{
  "model": "audio captioner",
  "dataset": "synthetic speech, music and everyday sounds put through simulated rooms and audio effects",
  "train_examples": 39062,
  "n_mels": 64,
  "hop_length": 320,
  "input": "log_mel",
  "spec_augment": false,
  "win_length": 400,
  "tokenizer": "word",
  "vocab_size": 36,
  "encoder_arch": "vit",
  "encoder_norm": "layernorm",
  "encoder_norm_position": "pre",
  "encoder_activation": "gelu",
  "encoder_mlp_ratio": 6,
  "encoder_head_dim": 32,
  "encoder_fused_qkv": true,
  "encoder_bias": "none",
  "encoder_qk_norm": true,
  "encoder_parallel_block": false,
  "encoder_inner_norm": false,
  "encoder_drop_path": 0.05,
  "encoder_patch_size": [32, 4],
  "encoder_layers": 8,
  "encoder_width": 256,
  "encoder_positions": "learned",
  "encoder_register_tokens": 4,
  "fusion": "prefix",
  "label_smoothing": 0.05,
  "decoder_width": 192,
  "decoder_layers": 8,
  "decoder_norm": "layernorm",
  "decoder_norm_position": "pre",
  "decoder_activation": "reglu",
  "decoder_mlp_ratio": 2.67,
  "decoder_head_dim": 64,
  "decoder_fused_qkv": true,
  "decoder_bias": "all",
  "decoder_qk_norm": false,
  "decoder_parallel_block": false,
  "decoder_dropout": 0.05,
  "decoder_inner_norm": false,
  "decoder_drop_path": 0.05,
  "decoder_positions": "rope",
  "decoder_prefix_bidirectional": false,
  "decoder_connector": "linear",
  "decoder_tie_embeddings": true,
  "init": "kaiming_normal",
  "residual_init": "scaled_by_depth",
  "optimizer": "soap",
  "beta2": 0.95,
  "learning_rate": 0.0011,
  "beta1": 0.95,
  "shampoo_beta": 0.95,
  "eps": 1e-08,
  "precondition_frequency": 16,
  "max_precond_dim": 1024,
  "one_sided": false,
  "adamw_lr_other_params": 0.0026,
  "max_grad_norm": 1.0,
  "max_steps": 3200,
  "batch_size": 64,
  "epochs": 5.2,
  "lr_schedule": "cosine",
  "final_lr_fraction": 0,
  "warmup_steps": 160,
  "weight_decay": 0.4,
  "adamw_weight_decay_other_params": 0
}
Rows from block 3 of the audio encoder, named by matrix and row number. Each number is 128 + 32 x the weight over its row's rms, rounded and kept within 0 to 255. All counts start at 0. Numbers have three digits each. After the name is the row's rms in percent of the matrix's.
# fc2: MLP down (encoder.blocks.3.mlp.fc2.weight, 256x1536), inputs 342-512
fc2.48 095:152154107173131088116170137132138120094163110099128084125074125171106101092123091128105163025136094078070110128175115118150095068160084113144110197138177118130144125123127132126141125086160133133128128092080162156131149141091126089127112176091125098123111174121130142131079087083114049120147105116112137125161106123081181117128106144172174084068092152131097070124122087074098126096074134091113075130147079098102117085072153054149113093103147175158068151129119145178160107156097138112118147136123098094131090066160
fc2.49 102:122130170158099114142143104169132143072145185111040145069059147098167064152122155117127115127093126140073141135139158152108122140110136065154099137106159086141125114106189133105183156131112108156160077160106175131124183144120165132169076168076091167097099141134123149174113083144063165184091163104107114094118100129116131117083196134167121113141149125183103167118129108128149149137098119108099154143150118162103065096153146110155082151122145092087125169171100141170135156128151078109124105133139048070085118096132
fc2.50 094:187065127177133105147139138076139115092129081092098182124149118098040125092132171156084117124116105163070134132047121143117135027121167096100139088138126185203126123101120116122042079061128160208116114095094129084157141104100099096050130126154136157121099127121110108096093112141116081150090129121120092144091144122066084162147127108166146145133167137116081130088148134122095068161117101173136164132160189109160099133128118152145109143061101143170103102116092075115137075148086097177136118165171130122116070130215
fc2.51 116:121182119122124143116101114144119107174133199149109083116155124118158152150119127108154133101105099120107154154129129158135084130162123144174164104175057103111100169135150187177170126129117099120161183142125107134139117117165172111148080092101107073112139104169149123180165029118156046142104136124135128155158126113051065153186164146126120110108107074176179115173120066156153153184138168090121083160124123120104111156133123093122110104163119106136062156127161146150119149092096174126115106108126109120139110096118
fc2.52 105:077100062131150159154147139053183198174125136110152098118182152119128112073075053168175092118105123096140165134168135105144116173132134125160118108211209114084082120186160119166164125152076126102102130133106151098141146107085143104141103187145070094173124144127115132146149123075130115131111142110114156173179093156081150137152069115114130150092117109104173179167186129107104164098132207134148112099107040180064140129109155136213190080142111129157104109119126121103130126143114131082112170129131125178169116162160
fc2.53 098:103077129131146162148168165108164138082171094115131131127144164158134116123121151097127113104152108140126145109172099151104166136138139097134089095104128111076083110120099126093107092164142098111071150068116111153118113136127099176079108174104103139144116155103169227107112136093180103141197112148150154106053135171097116100093094112157165148092148133124167152149119109081079129147127078127160187153231155074112087175088125090221110164128132104181142141156119119100137130117139168116162149096165153147146107122097
fc2.54 097:139076153140129130175161111190135108160142156128123125156095077101119192134141094188149134129132054155167147144130119127093134102161114109113094093122096096114106174118190145148129121116091179119184102167179163104129138118181135099109126101188103142152106078130165137125135159143099108171088166135151131118156073086113138099122094100111119122134150092118172030116161225110122124143177070049096132177144086197124099131191106155126090135096107124129095117132138107141137134145202133209091150104109128127132167049130
fc2.55 098:122147150070119159122124142164126151118167126178151125135138129126132163170148148104137124140099183121200159099104145137131171165109136056141111130081159135116086137103149155126114136090145115123149126133125095103114113160153133144105188161126135153122121159154118067133116182163138208091122155171158168096083154067230168160138141183113187145123158096109147122107115170170157140099151126115151166114092050122225146039149186131137158100168157123117221095197200120111136119146133113147127156125157139150128160137155
fc2.56 100:055134124131150137095051102110109142142124095180135128127168108148162130134152073103079180088075101118151086137069140137116116106125161093119129149156145152116148081163122178122110099115150118173158118128076109185182127167111113056136078086138162153164184164154085180110143118057127121140151120164102119085146113138188140151163119125101198109128155176143115173107141152114125100113245103078103156209130143147144196129114087086153120111071110091074125171087161170117134104122117185109161148112153214179119072146074
fc2.57 108:080159116110105135170146131193103087135163182135135127130102110093163135081088090168116134077060119174140160124078096172158151187164147098119161118096003096139135173169155096185122152077113112094160081159155108137081117140143145114116116128162138143067045081105187118143149040120147131160123151156130158185131136168154083117159106135138167150131191157145122060121157083141149169082129093089132145112086098101140127142159167130081151142148102169203107109176137110180130088111182235082088156174178131094168142074093
fc2.58 088:137121101158135123131142139076170154141148119115112154155132136117162119093139166130173135127152143133060138125122132150167156143138177135140145086176099118189147103045163105163119133202143073096135105101135163129127125070139137071082106113128176139133102132077123177118121143145127118089148086121138099191110119054093073100070115162116091152106154166175110123140176137105086098119107141110184175145186164131132096129106139087130096156159102085125141140101133089152127159111115149168119128131132105054165144121121
fc2.59 100:150143143092107119115161135081133116146175163148162165148107132103130085110130139165152165158150132168131130111100116156071139112094126086134158077170112092127136101117091101174171163076082165102143145134172140099154174065188107135111154125142149094079103106083068119107131168175114156043081130091087131163130151201120171126078101128132116174146126122149082133127153194179131093097137108170141149163165165069168099137149127110132112183152073102089096086191172095097119136151158125149147125092158102119125139068122
fc2.60 094:122159161060144141135115136143117110086144125177202182091130096123084105181071092140119162043057119067078135168076150139128078076163089127148073140133092078147118140075154168075133158086147185118166109179125125139114144129149097170109074136047176149099119134079093191162149198104112061143126161085159112100130142108137151062133146150162227147166104134134093087115163134125139125106100115080104104133210144102165176124140160159183123109142134149160132145176183103112123145142111107100088180127125144141085082093133
fc2.61 127:146143132131125131147099129133151126139108141154126145160141105176161119117156095144162111107072127108127168167151187165111091161154136181171124188153172179175164093161160183143116174180207147145119172176141179174176176190120203147175120130125119124125142162189193169189149094095115117147112176179166149142174112106155159136134156160158179157146113086165113104154117136128184174175207183071169090160168087149117165182187179145092124140135196180158142140188131183140202127097104236113126113156086164092144101108173
fc2.62 103:172109184114126128161088155102167143087080082128099177134132109189139138143108125130171139093130117126129141149187168181139106089143104141149081174073121136097166153093113117107101151168177173145109110146173123128142185163096130155170074111097110117121117167140171179153123165111093099143146154109127107086116136127104202127117119182111150144141144097128133106125120139084144149170117130084136115083180127141110095096096128160137075121110177112132095161167141127103142172100132121136106130127122064138109102125064
fc2.63 098:158090131132127130093160143165152097116103129146184173189079145145125126130139148110118170144105195119122123134114078156150118106190120133094152081073052115159086179141115130141069119135143147179177137100129112132129103143170111159113183094142173086130150111104134095075149115177133083131112138117156116132107156144143121114117153120158184169119137201130121187111191107094103076145140112154136128097110196105149132127115116104130147170094096181176127171102156073145118159148146127180247110185135125147150128196136
fc2.64 095:185117171091154117104131160200144121112153091163098108130076190158161127135143128124156152070160113120116146144112123135163121093142094188148117121106217099189167097122099131088088155100122115112137120175143083084150148113139093129120110100098060127179143151112122188112128147116082135066089142161094156071189126152075125167104119127065166107128171122130131144136176111111125087112126051117100106095161109124085150173161119159209108095067124112110120140125110131168152166119094141091147166142150127177136104088145
fc2.65 104:131119213138131154155207186154111136146132114130124164165112159112130186154178121168127151110146184127151136145200121142173127143150131143137128155094138153137120137167079178113124137132118179128133160182178128117141081139157134150136128144175170134194134154153150100134096168107127130164093155164115141148198131144163199180170183109167072165155114120103120176123187141156169110253172124126124088146103094106144151116137135210161134150117131210158171120103167178122142200135154097186163164097177155182149175163156
fc2.66 097:096094147131162125116076082144118137090122138108128129113153056166150187128151125106135118195119158127157157145103122116154190039158146107093103180172175107116093134139145160105151127095154172151079078140156154174159136165069137128207134101142113118152120139100118133161058148111131162155129117103182157138151137168131118129155130170103074119165144122125124145134076159102158184181154111155088173028162109179135122156083064165138072142102117137085159151112088143128220132176168049158109103082117133135091163197175
fc2.67 092:056138144140081128123196095136137084090140111114070095142081102131153162126106147113159195159085143115115093141186118123171073102075131115144124125091077134116079083078159150134167118202143107120196137139083162194150153154091155079144136116148122138122105150171174090101129054117099125100085115124168148161182149149080120118164179088142076095154175190155133195101159121138123129113099117129125120112093104160118098120127072141099120167115129149159110159101113123174138099119084025191133126131174089145131104106134
fc2.68 104:139084170072133164149083109118131122122133111078108147145130182145117111145159115199143092142190188061171192104148152153076148137106093168143097104106123119111065114091079127120138134194171118154091164105129123147169153154131127214085117121103092124204130112130158147137134154102146098144106144074116150082120138127091087124087133140136103134116126154104136123103218153129088110123110087154154024108124179098128093219119152116163131089143166144171169147128116144116102095150106123176221095086080116148151222159135
fc2.69 111:194123115150105180124099148144153153161099114083148166197106122101142151097132142134133125152162159162161140134158108139115137125137114118105125084125160092128177188090147062151150089136114144085143129124107137111081156101174082122086105173162161124116088079068132145075109193145116189103111121110106130157102141132157129122133119094139120140069115162103083173113152191069084081130099124158150157125136145144134096136130104096153157136111076138147173112134129079149102149216145119136126145188144128136147139156118
fc2.70 095:106140120146131144140162109149179184136155144098092174138068196122156116106130170168089152184170109177067091113086153161152103068173140187138136122140153091151109129162187130127137119062072144149143148173171168082086180135137118134097105088147120168149133090144129156140128124146062177135139124107180147125139157144110087048199147136151169135120142117154098083098107195129116088172073091186102137088129170100121114185182131166209096216076137123129094105150130127167116161077175160144117145117160113116139125111145
fc2.71 090:148106109083120079115110077117161129094163144079133083173107060127079112100158151115105119051135126106091118069118113108107149078139122136114080128096109157169144143124117105079144090064088158095114108122163109099049122124131099080095072153098170114096105092072116142113055103097097082161140108118092141076110167134085082123135115121139112124120162142110108107099112127161122140120139139101067149163146145110118075175111127142174077172119116119121115120164135130168114144117126081090097086111128125048091106045114
fc2.72 092:124095155081145110112119056168149106097169129141129153145122124140145136145164113092165141111137131127154082086090113115120162135088147108106076120103116122115141201121114176099130127090116132106137206107136123117162136151143084084101126146157178171088125165098116120081116158142140162111129081170086123073089118130072176096043084157162255183135181129106164074099103166112114091140133107048129105161159087082141163148130140184184155167100126175102075116146127107134130101155161143147103143144126140130115135110070
fc2.73 091:090076098128108089172113121078163097086167143119102145118063142165089151095202142137100133073104125084138094138095098171114058073138105110126160136155089109114055143069142093134120179107091108054167091183135146109133083083154137154091071151116178057144110162133108145138091148102123129152076166126107104142094138174131160088114110131124114091099072138086095082143145169095140125087170091118151106171186119056029097097123152100143144123115150129167113073123079114124104133120060043148101126092172096062121095112214
fc2.74 106:137066102120130087122073129129113130052154117145185118106092181169096117143126155096158172159146090107164066095140139098118114117145153139103110143073061121176162150089080135076143114209151173188128150142150136140156151199153093118134203192076147128151163162164157150085132159155154154112156087176103127079146115164132203155051086113157207125152116116076163149086101142081114105133142109135155098099107079101132134149102153131119139126052140166163179138127124124094142102150108216168203137067130120122141093180168
fc2.75 092:145143231155076147202164184167144126151099173095129117152116174125182130067037132142099085135133124164113215163179157166134086154142065134154131109196082112138146129174137167169156190114123098104120101166157186124117156107151138099146093115135128211097182121111192092162092144123137136143070153149125107134136119096121066116065090153061096086134111097160073116129185119129121131131065162106129101138135092086133096104160116147158123087115156090146135126164113149128126099053182086107144143129095141117153133112188
fc2.76 099:105111101130115119124156079101121133130149099091132093073152082162142106057163092144100086081138097109109134125101118130121098116140140117130092165098129121132110126145105121132101140114157130120098053110094077158141136179093133101122122094162096098136116141114138130161086073049063048153109114096136116100099160115095162125115119204082152168099092157104129137116152092082130162060135167059094129122127177154109098071093145113138099055156158150125104115101119127132108115158101112147144129094101113115070075123071
fc2.77 109:162120094213131137154113164108153146203120170169145145144152113157123110139104144179163136076069161147164117159079142131171200129161094140145190173157093098161073149218154173201158134112124088062117122144131124130179150171144104093081090075178157143150152143129135160141096206148122170119135120162108160141173140117143179109108101141106149178149152180096134105150139162129156148120169131174153073192145090081094144119189192139153185119122135129159106143146173155089153138159149183120095136144076163157161143110154
fc2.78 091:152054034113107091149126127127117116094169125138116145122105108072095168158147109218180147148130164139089173123052116133126181120138094106120104110097146044151096179124122127131076083081130191107095086131203160078151129080127116120110147112150153134092130155144099167110112142079152157110125147153180174090122099096169194092167096106161102137162156137144086145114163147127091120197155127092111082145124141130126109158131170195139096087115115130162172071145139135130083093151137092144136106135097146133119182129129
fc2.79 105:094173145120105106150063172089129088122155102175179121145085110120098155188141172085061143134115126117142099129130168115151144058127089151140091096158118144062111083130117133166120078180166166148168127137172101127117140104084092075131119133114085159105123100127123172125165140169083144193129140134135120120129110095176132114115151120060154110134153081086102127172079111159107074126130183047111151122109087185156137130158121175176119116026109121111150130137131109144107157154080198094136165122069141126157121125068
fc2.80 087:145153141095141140092189161042119152154091101179137121102126204151140122188122237068119190234118143167140115112096127125171105121079150078162122134091132186134130039059107125097153125173160157186183095146162092110068113144092111128095192111092131106108154158130084116108185048137143116134139134110126157105167104148175138032119113136144176102127145083131195126110091123111133115136151134124146159120008181195101134069125117160163138124108150135079151102102118122114108119075104077148125160124126100153148124187076
fc2.81 086:072134144150061157150101106154133096201080145109163119206091065116132083106102128111097139159092116184084185111132113108081090104135064063142103153098135052116107166133146159164124131121147137148126171187082064115119151184103135175118146131135160142117073135153131089158141161103079166179076142103130101116182119104203071071096113120123098146137089099169104087122152192121143162116112161128109116131098097151109098114165215091146134148096203096130134122173137145077142117156186175182095146133109155106116149079116
fc2.82 104:097111145189122083099126124173118132101172114116125138110121141105112135113139082107055111132105095160089176125113099125126075053156128165071096094134085116139084134126123100097135099114122134144148134131114156130093088116098079123122174130134133096117157106110160079097137099072095041165122110121132094120103144148072128141131095075108171131105120153061083098109142122117070113109081082123133162126117140140141119152117131071107145142111085162123069100111112104105106142136117188157146107122164095148116080162183
fc2.83 095:167107160203138102146175149166137124117150121092112111064103124150143104124142153121127107107129119173067130162112152204158116096165086096136160120169128129151112128137129134140101132104110081137134064169102146145132126162122148113107138046167084127089154094100133165183129103183116138164097125094195118131110140168077087122136129131136092109114116152156167101153096107119183146077154121087111141105143130140083094194108105066087080117130138057065062109188143142187136051078164153142152052146067107073116145077071
fc2.84 097:178098111087086132145098118100157129124152137127163179138155085105129108135146095119142098107108158122083132152084131163077107117119043119166101148106093087105133148091158095123088140133142131138136091142072108156136110174155161093115103128122153141123037120125096121143151120081149071176103145107185133142099157103063145088130124184164174090170108176184114081131140129189114138134084141088106159119157181133160112168111142190129155102138177127091100185141120158182102090129108121151132138157084114086121113131142
fc2.85 100:157132142099115154178145221123147168147147151164135155140106150148112162136089165157133129131038164113089105136154148119111167141141078105137167132117155116180149200094124117181091141124127158083162119195190075134125129161148110166075117118154127130161084156122086142134126158180118158158132160092113144121128122113158097118094099139103111162125143133133107089121129125114168118123148056185112086143094126150100116159159196158140184128154130143131110145127131111120165140133163156177077119163119130129145155108115
fc2.86 099:100088154130127149143187187103089148133061103192140164149113210116116167156141146146144194135104208128152131130154157098098109149122114166156129102127145159094120067112093156146115131130101135082146132149178135091174082094186068130114068143152142158116181133151168153131145151131167117100172141168075147113161093169096147115136147087140120166161107111063132106145125072146141066150184106123153132105143110108163185142135172123147194104103126164156200145153120128098135093120172076135132145091101167171129198152066
fc2.87 105:158119204173144122093118136196183159106054139098115133085134168179148108146158155147064118159188097124146144165117167151114130081127096140149117157125140111132177099193143111124108116127188099212083171115071201157148157187108117129153079059132065164125141142105163154130145151169130139087192129098141178127120151134086111102113150165153106152126116099115066097131074140119139122147100097180095185096150157112184151156128062152168110137085159148107080152132116146130147140107076164139125112143052127123143095049080
fc2.88 093:120117127127152095128166067124162164134110115119114165142201068118104213084112150130151156136126122086141163112225169136119094160131131170144103107124215146161166131123160092092098125210135200116104122103123119121061120122107130204184147131137136101131173129115105187151140115131157140157152150188139125127108139135152161158177104110148099161134137145125099153155154138142120160162151224100109115085156194169117179102155108154122150147096154159088145133154147126158124121148118163146139081126086115165103128114172
fc2.89 085:112102079085176104115153092167133116105171136139110089087056100175096162168110070147173134012151111120125146080149154130134071137164125061127126145104158121126061173127112096131138143174166134119118123125076091112219173188100142088113000149121126097200134188141163055153124131056112110099095136098134141118092119184112136164131135104115178114194133087078122074160098126156143126181180124050173107093077103182086123095139152167034131087125120138125155153086128108137157136114111123105156142169108149175157108050139
fc2.90 096:158119094146173107096135084160116158137112115141117110127131063129090058150162102086094146058167066104100094116099162101137185093109134131119078133162174118133147069130088132071142115120140124125024111106169111116169117116111100108088099087159141136094166174123113051116100121116095096134088127163113131096133112165122171145155110079113093114164139098108116079133132106116127097132099149122068150169111174115118150099122138092079116098092110100071108148081098153145137093101125050105146146094150136142097076093083
fc2.91 096:118179175121148116127192085113130125140157185197127136159068123146147156181156129112104109085118124133110100149094150135135119193102187146158148120169118080097108154155148195122089173145115180114170126214123152155202124155137172129147104165155086130126144138172188125165154074120105121148099169141158145136183102145150150139196160159119120086165165098181145105150129175154187153152158132079100164129104069151163124077201192141107073141138146137132137134173175166153155165095125123178114121160147172057110134125085
fc2.92 100:098102180190163096165124118172161144177136171140139109101097167128128140095114126130142137145101087124144128162091169170090149142161098132113131143144176091179153094168167181166096142112166175128192127192115152146117157137147144097147098098152128107137132103163150130155202145124117144137100147167169131146124130142152071120145101154113142133171100139125090071140086134141131146108121200107130117167138154201081177053191127116127097084101139114068136108091134160123152087157110175123065105151107125085111074107086
fc2.93 126:200087165127134156105156169160137130079082110108150161173041152147135127105153155153128099180154210161164128118149088112158114128161179111070121099047101123186211127098120134109078089147109148097124099117126126112144062123169104128123161154124144108175125126082136092072125163155165158131147107091082085112153125202125142150131182105133102148126140150145143144111166154127114088189151109211178187124074177135189103079137107155115137173117112173173175119054138139153154115176158131177157154155111135110125153154128
fc2.94 088:046152135134126100130143078182159098104160117146118075062237098143164184133170099042098128129108125105180139145137138112149121065160219171111121140084176144098167162152156126109157112140148156125161103158157148124130094123094156097139124073171116119207185121125097183154121154056122111145126141118126143132102124180109083103145164155101236154091132078156185186126124170108157091109101156125118121076165112186099123171133149095160102097064158099038111119156116129129100155109162159237147105164125083176111103113164
fc2.95 095:172114140165105108129220138129147148137107115177090105100124233116104152145115143095141130181109121098130081141097164143139075105062066150132160101106129158139077083126146137089149164103112154147126058165172161100153163092164142144110120082164164188096193117134101119171136187156188215130085188137144104128130171098087136131173182154074108130145179102140137139089150164078165129132141085085108116073138079150124134178183190109127111096197122192170146128150117147128120172118154006148066171139132147140106092081079
fc2.96 095:126133129141153115098072124106169049088116134141174155104108114150143111116133133137089184182129156129129076102152106110097121087089110155109151126082098148136181181060143092141086113042124096104138164113146169146086058144085114154113159115104159099094102155102103156108161218167132111096185115096138102148139146164119110135135158156109109114130102158107135134069120173125141118104056160171131131111139126095147133140141166121085100175150108194050076119190119081110142146179175169163128109143107090091125179132096
fc2.97 088:172166121165163122140182120123134114150157142132147109073080096106139104107097112120155154078140056144183105115115129163122082168108142128126146130132169104185191113151156106104104124157165119159118124151169115137103149100137155086135066081102150084070178129128154133182140122095098128169125173121136061133129168084156114122172111180080131078083107145153105161140128164083141178090143210128079111134172172154048114036142186105119085105152136078112098152148124139136108165158126069138130136174098057077081104105131
fc2.98 105:140152113209125124115138074150090153188175160168118106088125116114106113123150111075116116146180067102160131130092162088103087153082102121143198159238131066145190108193129201139134117128121114114044165133156133109134090127156149079165172150148126110083125156161124151163150102130142140136076145159095119135175124110111126098094117131099109082116099118145174072172076121097154121061168159136082138133140082139050153131141122084165117083126116121098094096120094150115099131102099110125130130092110199136123098068055
fc2.99 098:191145130135174165117196109113121127117145079092147136112176199147156134141168165136101101159156115115124176156170115102137099193144148150154122117178114124171185114144102129160041155245160115150123159078055141094128081113190121092102145158092159105137097112137202092095191123059144084062120132147090135102135150105173102101138111158118132168088064141136120162140169131114093113096109153138193130149109181156072144160102117130128162087132109142170158159049110148114084127102033196156154130208155127164140096147156
fc2.100 096:180057154199146124193188153136122191134160108097162152122156156106130146068095154075121060117145076132120140123136142126062129109082072120179140135152130098133184112218134144136107157044113077068136112177187090099125099105135129121123155230187179144103143121132127169120077133102160113133156170111054095133112120136126200135106102147105136121142112167091138077151127098104106114139151106156104105131087157124103124116191192150193142146122127112128142126152080140125139141119157059172123143162126182132088076126134
fc2.101 112:149161176108099170137130189052143133142097143163097154161088175123138149189116161155153137182159206128131089164141129128149107133161155122137180104092162175134140163088146169152139143095083172096133148159178132097148177086152118168090173078149106150202103131129096125147145135182143143107073145144131111159107122166040134100103153129122110177161176176171125201124164153098142130149135108152166032123098125158164134075176147131132136142155077126130144071128171083146099136122190110133098108164155122168159158193164
fc2.102 104:146168181182092131182129109145181179148093163132040141126123143094169080087100188130110106145135085125127126196104151185122143118075087113177153120120080154097145138095160128136112167106096071119094148166126100142101135113128159107164159124125094151094155122109154173156128078140138126204101171121082146170125134120089148127030129149130113102086159124138127116173067099059160135043093147142074155126109151155069147134170143122188119120133142090065119124215090138137130108105124107076096108122145176142103110128077
fc2.103 104:140097136084087152110108190085117138152117106146074148120126109143080128118128109136092105089156191101154138104112118123178158139202145110121099167087202141191128150201153186119113086117129163129122109115132129111134079154102084113103102125128204106167185141116109129101116129106122166117175093137125151053144075083139096131185188098101195098100085141094075123142142108197114104155169107133153119168213154116132143167139141187185214089073135142136134094106125147122134148093128168137106147125079209174130172134149
fc2.104 086:162115096188156089125147130098125119153129111113102109067055155118159121122168142056127125106155098102202087165113126115124094120085136151154145148081057176170185140101135147105149158083098082131134143092089112086106122148144140132094142093068110084108126139148084132144143078143124118154150146111119085121119132096088106159116157097140084075114196152170118074145123053157123111146133083109114111139068107106143145091114117123051114140090102110119104089085106086144126130187080026100074156163136101111139112110113
fc2.105 111:116139135064138153139058169099129212160110118139153124142164113144124135144145104104073145085114126145122146110063163100093152128134143132161115156099118106075163115135131132121084140040127099081112129117132101079126103114083101114099102138148152182098117151164106146109122187124112102132126154166103159074160152138119095142145136174136082147177137121098093093110133101176120099128105137152078078158131113096167162095178189164243150149079143078097116126098163111094126172167154090158141190145118165133107126086132
fc2.106 104:135088131239129138112129116124105097081111157090089104148103176140096159071176167135095111160186128143114202104138118113103096195086192077094070143116106124145147090139091121091105119184088128104121079133181147104127160118124098120130112164127176093177120127133124110112092128164141170162161142124071180098105124070156106118124065119113034197117126119077071115110152097092112063133165099168161158036075110158133095109165155165042108115109114120132223129076114099087136170171146083142134092128101122185108137206096
fc2.107 102:138106127159149126119063146143151153102114141163150088155177109153145161103141131113121131148120192128174122111167124110151082141153126119111119163094138149125071107112071160123210135117152159047132088109125156171181059165154118127128117118134183135190130149127129076124122144145145186080124148182097129104137151152128233132110092162098156141148122140061138164093160191077097125170171107136156180109028140090106120089113087119129155133165151179121148146085099177102163085135113150105094179067173131162161103178175
fc2.108 095:179109137172169058127159158139134159134134099121124142147071106134191114153087177115163099194129133085094119148142089138190185082120128129114186119150143154187165185192106162156131132085096115120111150134149146141171132149088087171150152117183132106102135113067176157129122085180102106140127088171100076173096111171057232202108117100161166143122124165125104070174072093053144111127172153142081102151096119123115168086129071118092094172123103129096138127161069124214183064125142132130154050115168158058142127085123
fc2.109 095:081086105144125130140109098103134098112085129091057130177125117120127114091134115114161091069139109099151135129137119094141104161168161120111100107104163149048062058157079091116096142202128101126138154111112137110135097094110113167076059201140085132155113159110139142118078175088141139110112119113072135132103063167113125109159116128181174145101141135069130144093073116181148131060107130112127080029163086120161134113114162164139167115125137127103108116123092102074171144108184113123163114161145128107142156092194
fc2.110 104:108134081131121137135160158140100138105072146125108098109143107185128093092172117097091115112116069127126178104100146094046128190112148137138098182174137102113087072129109152108094169160136064071112131166107029156149093189088175115172106148111145118101094167185187130144165120057136132093108168093108131133197139098133082158162100123037069105154116076090167117149122091120144151114101119125103134094067102160105170083161108154150100113177151127128095184082098155087177144161095121108072192094108117123138078080125
fc2.111 095:049117116116122162137094167123099081158144131148147129155146134158137128135103201157094153212100156137125093091169135159098136118159168134110132109115138109083047112115106120147198130170190132150141111076094142171168133152114092165169156155140134104106122108084141117110117167171114214117158148126134132129063157170197158115120159120162135154171098162118091182105150122110109118105191117111132142206073139122156106085131120069097130153105140125156204170104177112152121082116146161200103159114209148091145151205122
fc2.112 096:091105111083120098115145123079149138136132110075127130143141134121098161073102152119122137196096132089172077151128117111103149115113081140116114130136119126087086136124121105129147133063138120120073096121127182053069126129112101173067206142072123118133115130120062134098095164132088151168119096040133112144119137070139057082096131078092181097034145189109142107119166132017104080101053088175128118104237148102129074164091108055181136088123140130177125118142136118123102137144101068062135138124168097117157110109179
fc2.113 108:108108161177102144077157095044106109151141128145133137146185126085176057148165120139136150106092074090131120196104111136132120148104130102132162126159109128109181093092128171162075160127138094154141130111129165099163102097116091102095150141119136124150150144141153155099165067078114078085152100174061053144130092139146171138059169128138098143138056126152095110106088090136116110090177133155130120160181168086111163100135120147157120079121091123123083090067119130117089081083089121142142114148107155161140121082073
fc2.114 115:150114146108147125078161146184072125102083103092157119133108095149148116114170113141116130129163164157162131114126081090136134150129137139085073134122160142119181119114065150103156103154165112196097169072125142175147079176080110116156158102102132086147139125111154110080127144086131143094151085121113134080137115159164165144107142119131129131102117115140161187089155156099094137135119117159140173105112163130157118099054084113118137152183123163135107145133132137117160138191101170147142134092144135127139135163141
fc2.115 101:118111121145083140127174172173080115089140127068165110137155168101124187092146145093097126149184143089179140074188065117146080128149119104085109137120053154086155138135103088102139110149129156121139155118091144127053111139158124112129100162105146073155119093091092140102133146121164187073171097050078111104136137046112085104138107130053160051058090112090123191093095170134128113106109080144116171061063141089135076133075076110128145117118119134115138120094125123084133105138077130092134112131093127129140107167118
fc2.116 108:158138114034108122086124153091099145125127105128169085128153124104127130170121106097132103171117142133170192099153124082095137133121142107117043124049137125092133110106113145091170091166151178151118153090065165147083128115115113130132177164058166140139080112149126125109175163107111188109139080138084105078166123078159143139062062099096128140102145095132122208094126144154090109119106121187151079175134175203148121140102115184136156115095129081092181098071147108125103095084059215135129155095164114130158103203148
fc2.117 104:119085114077139142111069130103131093143111100142131114170147146142109142137145119097129144084111101152107099131155116113083118148130155130106103123125119064174192151157110120123109099172161118164146109084092110092141088134095090090089085167125078136152101110120116121097133111090112073155146083145103125057100162213132156153111095123217165162099174081100150145110099129131104073136160124092155096194124177149133138073082105148151152126082128088142104177112132119111103095144093207090177168141181145179136095151131
fc2.118 109:143117155142173148116144134126089181071135092149105133140135213129094185128081166121102115136128156097195141167130166172100115158154143110123149132151142179169138131114148140099127138164155176160130108136159143126161157139186151085161078156118155173118126129143177135129134130191199207100128129191178138099162149111135146161190159111147141156188180158123145140100115190099108141213194080141151152090117157169106166119166145194128132123143151159126207180117099164191174097126161143182145128121088167121123114129122
fc2.119 100:130142159172060102132131115090110117117118140145061117080182117168130135173105091112166111080176078116147151132138179133125128132158134107192111162152165045129121059176140186134120143101145094116157068125115106138126154181080163119143102090116121168097143168195139146145185056093147123133088152173128082136153113112116137152141107142102158084147122132147124090136096151101116145115112130108121072147129142094086159205165161119132100089113192104063035139094131197164131070120128142135116127128124127142097107054094
fc2.120 094:109144104178106157156106094165164126161102165136065194140070127091120118107160159165127137139141094142077110167090136142101160104101142145157163108153074118153088151138161119137151118138075152079132162188089143096132124099085116098135187155192116128095064123169139088143140045123144111200102145127152159161088148171051068109090115107157063164147137176123142053130104112149129124127139170150141138128135065197090100126211185091154091132122112147163118126143106113165118127079146098105112121182101121083160130115153
fc2.121 110:216104107078138158093186235149118168114112074145186140133094116136103100121128109119105140147175168140145162080154123088087155104101128093134082148116111108143213096099092113115071090110145045145101137082122103104155092138150096099100159130088193115124123128095139148068141138158180187058173110111070152103117126100136164141118102115125126095078129164100159129115156114143091075098108108141110164120057140128175139138119120140155178133134092131138147091089131106112088083128100071157146165146114181138114120162075
fc2.122 116:154125110087109144103198159092140127161109146133114120153172125111182127132071076156097095075166173095167133104147106128151154118168115122153139085153128101170157150139142101152129103149101113121132162062057081101115120103184127143112094114131155120162123069117134135095148150093191132124126101116102139143138149138108060150166092111113166135096128145115189160160174111161095101195066196153141087110141193157152127142119136154176170107104108132154095144093154103154049150155101180096172129152098120168140133090176